Weights of a small image classifier.
Model: 30.8M parameters, 32-pixel images, norm layernorm, activation swiglu, moe expert_choice, num experts 32, patch size [2, 2], depths [3, 3, 3], widths [96, 192, 384].
Rows from block 2 of a small image classifier, named by matrix and row number. Rows with one number within an expert belong to one neuron, the router's apart. Each number is 500 + 40 x the weight over its row's rms, rounded and kept within 0 to 999. All counts start at 0. Numbers have three digits each.
Before each expert's rows are labels from the 100 images, of 14976, where the router gives the expert most weight on average: "top examples" is what is common among them; "peak on" is the class under the peak. Only what is clearly more common there than usual is listed. The data: rendered roads seen from a driver's seat, with toy cars, trees and houses.
# router: router (model.blocks.2.mlp.router.weight, 32x96, trained with AdamW), inputs 0-95
# gate: expert gate (model.blocks.2.mlp.gate, 32x48x96), inputs 0-95
# up: expert up (model.blocks.2.mlp.up, 32x48x96), inputs 0-95
# down: expert down (model.blocks.2.mlp.down, 32x96x48, transposed), outputs 0-95

# expert 6
top examples: bends left; vehicles: zero
peak on: verge
router.6:491476574514497491500520503479527501514564504526517475467467428451552410502477539493535464500506566459444533548467559468441499453573508533494551557467514489466524548520603526393507425536528493496482508465495504468427498574480478562434454491470547499467492504469467544493500481533444517562
gate.0:483450544511575490433508532562476506492477477481478543450510497512543425569514418495495497532499523487500490499430504455590547490581512507451486505473495425475495479546495544467458564496552495476500573507532568497368521537470494537469554483519465533456455471473532563450502536504471497452
up.0:548508475474490528577465506436483537520537521458524484494508521499437530420512571489517502521511474484564508497495495493468483507410400473506480511525544576558568496424533480485539468450490473538555507507429489480624466489564504451510494563420556514495534491502489428488493457504516492540
down.0:525505572527496387464528530486487517484449517479498539470516503435526409501501618549517475519518539537482573511546515461502465499557507519426510549458492458481460544541540532476437491479464485545518551469458572477459490442471502544477551485452478471476533489532454524478475567485457459580
gate.1:481506549565487528554495468487495465534522477429453521587516531463498515516516487507479533467440470504561545483471443518483553573463482516531575444426481475586385465467536489546438503503448477513516415557475505511488488508508544469456463526561508479517569520544482530459460471533446480531
up.1:488468455496437538521512521431484492566444467449517490470485499473476556586500477566445526480419452495558527527471539543454520495446490500622577536433472486512392496515526465494547581453484439539483458522506503526517539516511524462502526532553511495466493457466509507516463475554515527467
down.1:434463479484489456538467554530488518442487400453495447498534541470541506562563520542579469430482542496588441563551417437549473507517481559493504491519479553506446496487552571561476530468545458519428511472487529486480429517526511486471523500570536460482523475503461482522468491510484481519
gate.2:561502516520463550488480474530486467520533516530491440475469487454520491453507499530492528488458508472568548546450451397475528512529485490463483549486488455526502531482431533539520508554498537564513545449467559439522473542440483501614486456504515485553554471482513459448603584472502428457
up.2:413513545450526457503485555459474513513457501449486565502519516530425504590489486423506505470522538524488485455518569601509468526487516505469490453525522509497519469508534488435482497399518476509521403542480513512475515508578507472427511521506472541430436495527513497575434521554541526541
down.2:521467547534469512488518483534509541593450527502522501506489471558480490478454515533535559494448533546459515493468487416480550439529523498553470501482497537496501461473489559470461500530544498514443394436601482448598566541524492529467483515505460470538551429548454440537507474468470449519
gate.3:498436492523481512526514505509576484459504492542428489477500475453387417446493457499524480480533489428553554519506567486527499517498519500566486557512447484535525466436443461482496482518498566512492468572490551543553470497499547529478487505501422442441492572493561518504516602525558489467
up.3:514390516571476530499531508474530497451490477582479496435432501464450456477480488554514540499515494458497537542521541472545477512512487496534527535424517451527475544426410465427541496516528550449463497509454511529480526468481552512457477494519465492432508600552566513531509548486566550471
down.3:422504503477520517495454554415538508553530473538505518452520482591478490479522579565457506465500524531513516447494468583473503506507449556522540456469443460562519512468581523415548515508507489492483464484514459547511494447468498512471444443468484448470548543565525524434507534489564442556

# expert 1
top examples: dashed white line
peak on: road
router.1:549552519486454566563480443484493486508545462496560502512467553508552590465485497507513453489443481532542530492510438573536547452480531495491562422497452519522490558461434503470464546461479541516436491579498449499532424441533446494543416525445455501521553467485475544481502504523511537537
gate.0:508501468415486524504457483502429526510534423421524509545513464568558542487496495460519518567553498520559471553601474532491487527461441520561508508537462471502497475500469475537483517549501467533466532528472479482487500488534478610471431482423578506500504469546540486454491406532491450534
up.0:408494480550557480482551543503636522457476524546492516451437522443469444483491575550518484468499523509448515419445507417488514474517550478455538513477530504524482559521583505515517475461518511501472496463533505536506497438519462409516580507565463499506499522515454474514518515495484515429
down.0:461489463473524512459453563540564432552473496563499510487547562486504462474458494556478467487492504489448475558575451560501506486478511392495475525500470579524444525470545526514532485448545477501514471469473452543431497486435474538586537474551490542541470466491472515532495541459476520609
gate.1:485509591516477508538539527554597494561515501461542486488502523450472476515523516549526461436499530477461535459543426507480539508622525499428506408550513459558510499517473550506455497474515517513444398537542483514459455437479468506460500522492425529531502491467484489473505524529423504537
up.1:518491491477483454461470488378462515450500473569427552488536523519542520556465538439500560544524497518509484492542583510474454497472425488584511533415503510486491456549592466486506491521493452500544543437491517441502530497509490560496494435577569523456514522494502523506476470486529512428
down.1:521464541459526542515438522475546530496498536506497430500446474484607534471473495538412513509424479462535464541440547488533509513454554521493442517558494480484530513592480494465494591515483521470500433535513592526541504514452556520543449505487505509439452514525473551470513500469434421499
gate.2:494517466501530472449600442502477521491476496482527527508540446513533487547526476439447520490519508554443428400562552490567533546556503457553517528481538507445513470450521493480524484501565414470477519516495512527463528611502422531498484504413541458489512487507448535533440503511529467531
up.2:485494484488546485447495486463480534551503463582517434414547464579554514519470468455482496484493478565538505458562466454540557479495427492553518519478555500460551474540499506499496527501609465462414486492412461451525513517528466492549522476439535506515590458470548514490469496517551503536
down.2:508501542552474469530486475526516460550510416461523487532423445483517501542529503545546472388414507535497515556583466540485464501499564525543448451544448472472507539504425483485492479489520506529483483538490495543576467522559553541447496500471427520472437492537555528469556512528441518450
gate.3:498505449489504566491524489445414511505494489482583510474498509477555488461432522509539410458526514527493550509469478552502465503573499468534498485551568610533452489464402493485543419430552539505481528519472431515557442506497504490507467500522495466567540471546534509435493498525457547488
up.3:478513457497521522535475571430458525510533435475506509449453563469521537497466458476502512497444570482526509521500447517556514493487546473479517426506561583553490486467440473432573441462565564507478556530504509439507489465473517505474522482491468529564533514439476523421493571534427559530
down.3:536492504504466474581470541528542495474451479507508575507530490508500476462530516480517492639626494521514505459457478508562507439559522491515441506541472479421500466470548585496456542480561544497437458508466434479430545537519483540487487445513500558517475492460493465486512496475499513437

# expert 30
top examples: line: no line
peak on: road
router.30:477458517412549575482427529424518557526520527526430542554417519492505547457418504539462519447531517485442553461542547462499492495501493546452549526621488535443459526500480458487473447567494521529481515471529496522491529558498506495516522535498558564472511484549445459525516516474490525522
gate.0:577530466498491523443468515560450482535533578533512422485490508442446565432504542460514473565422481481445509536457497497504453483547565461541507509544435552518521433483516432498471552532469482551554505517483487460487432541482430472535494485472551502511523582466521541501511518563444489520
up.0:563444518494499566442467488523507466523483587571549418536490488460511545467547504470475453550459498531438524588508448532499453496506515513526516451589440521479482471492495443514455547473478448527567471532508522455466475481506502479591512425457528553519501512425568520465492487551505476517
down.0:439487583410459480495412460426527523504488504514484500509579479589518422518547493486548516490494448510503558606513521489539445499467437470536422525500502545544532423471485535530499502454456483542462513477507487489479517491503547501505463598496472531529472531447503504474519551476490531560
gate.1:486517523444516450459504557407527510514530532506526520546369507535511530423472506531549502434575488522464483477443543485433503532475435514584519516512447507564452506543549509562413512484473515527455463483463545516530497484463495538552470521487496528509444520550464493539498455477442488551
up.1:504501429544478529528511445546494491507447459502469503427624507485477471554512529502453473561447517486543496512497425521559504471502580469429477492499554551430530508443468463445584489479574502443541535533544472464449496531528506471471531484517499478502554523470560509454479541506568533458
down.1:549478488457482547484557531502529527530567507528425475510479559538554502507559567568503519488514493571549437473530516559427453485521444466520424450573483528486466540469423434533489525431529508477510477512533510488518558449508514437488485527494491455516519444559509506457504542435432479445
gate.2:522560511506536452474450538438474475434502466498456490569515462480497512470481493554439421519485545509466527619574623518510464496501463488473453501503566543517453546482557512501488511513503444564553467474471452499518457554533411507490471519499544479475547499535486525538494517454461531449
up.2:514531570492539444444483534558449555424573470483584535565383489544484522437438444494497440513529482513546434499505472478470481516596524553532497500477520493418480569513527490485528476471477508548491493539500468539449465451459439495481514548482491528519506514527454500503544481533527495542
down.2:499516489382498519528467505453488562481555520453482440539596490477486475479456525432475551534412526526477538483529539549500506496403510516513507478515532563517552527538568413511453465502467528458500504508513440527590436507487528458496472432485529463496496545497479475513574531529527458491
gate.3:532505428525466559547504457477561540500506502572447501535488487485564516478454506595574539543481452560499469479473507529482514519485522461514450480498398487562545516448526577485507485488403436529523549496495511519495504540505482529491467407550522524485416503484477530501526439462521471429
up.3:523572466522483578558484460483568531492548496519486486506504484488508513503423490581547549542451461522489488423492524508458514510520530468483465520533402487570517503471511577511512489489423452478514559463506526512531519541495469513502460424564460523500383507490482521504556393487523466466
down.3:532495462498483582495596483549504482492453489417524520553523519541497555465512515533586492492490477429522507491457491499500566488523538545451577486492551477555480444495549533529490487431491501443494585447401506541535473484460485561546474466464506489475468449465448510504548496464530416472

# expert 25
top examples: dusk; vehicles: two
peak on: sky
router.25:477520410523523579527529520576472457487566498514511420462534425576551540434493494538499559559509450539507462579494463433489544508475475516486434506477608533467498532480511490555542485526493444474568491517501513472467506504556481455450483520517497495517452487505504524512474424545505484432
gate.0:548526521462534564512595448433556532586436503442460486562499579504544535515511453495502511473470525498522470509545574434434405397497499460514497480528446508524506450519520510456459499569565573457484491513482467513480477503496521480525470507494505488450475495506512454488551561458524473511
up.0:496467461479508456494470534486470471436512502556557512455517473461418458542539495484501498542564549517460530501453476598554653542495520529467481522483524485463466538474458478470546496451494479503452426453515522488552545504528502528487549420514507567567535474451464519510463441538505492522
down.0:443461499466483503515461536532537516544493514528585474478426502522439502470545494511515581465515437488546512468537543485521531514535504451566482494448531525411486548425436515473572512501414460467465574493508507579514482519534513546481442558520436487417463536525527505501455513451465528529
gate.1:508486576444538568478500533537449452456484460486495498520447488492529418446511517538494556476569448459480475497603539446474525515508468496451465484506626553509539472525485539514498514495523497506569495455486509485403574489469532531505534481555529437501485546498482476511459441549525434478
up.1:564382530530509529500539456497475462474396487504454491455495492536483484502505481465497507535528496457425485456432486447458492523513548577512530471493495511435523558492529576517460549515512547514556588417485486464481516521471522539493541523502559478523488537479523516497495418522610498459
down.1:497475458461571488396489545591508497489477503564510473517507531470481523542518435454513483476429478420478483545422493477445479477475524457500508561610480468479499480535514489548499476492455479525602506499530553544474515531427512518456505520564499522508501488549521472574447443541508506554
gate.2:532515477567428479533528519507546497505478454490398569482513517465525503572482504540490506524448517464514608438405513460477555512575483484461517530565471509467555523545495502474466483485512468472516586485415503465501485435429566544501467433449488526526501567507494510474515515474519476500
up.2:527528518523541512501524507591524525475551580500469526425535522496528509483498487547493449557513480523521520414474517473501453498515484467481473507527517453428579459518498600525486474524476523509526466490453501490418563402468492547473433454473500482506482494520507525501538538392589433476
down.2:524489519447605481450506524501502469474454537569549556555438523510509434506510497432521538461492485484530474474454491543497479560525483538482495469498547470460457533504427423431485545431480515567546525561509538468517531518521470440488535560478486495445461584518512497572434447546530519482
gate.3:480562459495488447501573499508499454504529520520394468474441527476529536498638517521462481468537545475432512419505478501457520527496491484433545487523547470492588564515407523483505549520432544508483482475470521487554496448452532447468489535522537462482501514499525499473559554454509507543
up.3:440560449507511398506569507466503462525573517474430475503439511476543522503543535510475469541545509448405537447508479512457513514495476476468537474537589491498543555517441504467517530472419533517519507474419502488495503469451575470503466517528545464494461479494501494498559581526568511572
down.3:576434503539569484490522458446505581508455487490502495540451516567399541477452498503491540411468514500513422526431488487468496542552455519522489579517548456436448556513485522563537483479505512571467470478530456478445561507454512482465454473478509463550533499523533533518531459489508533557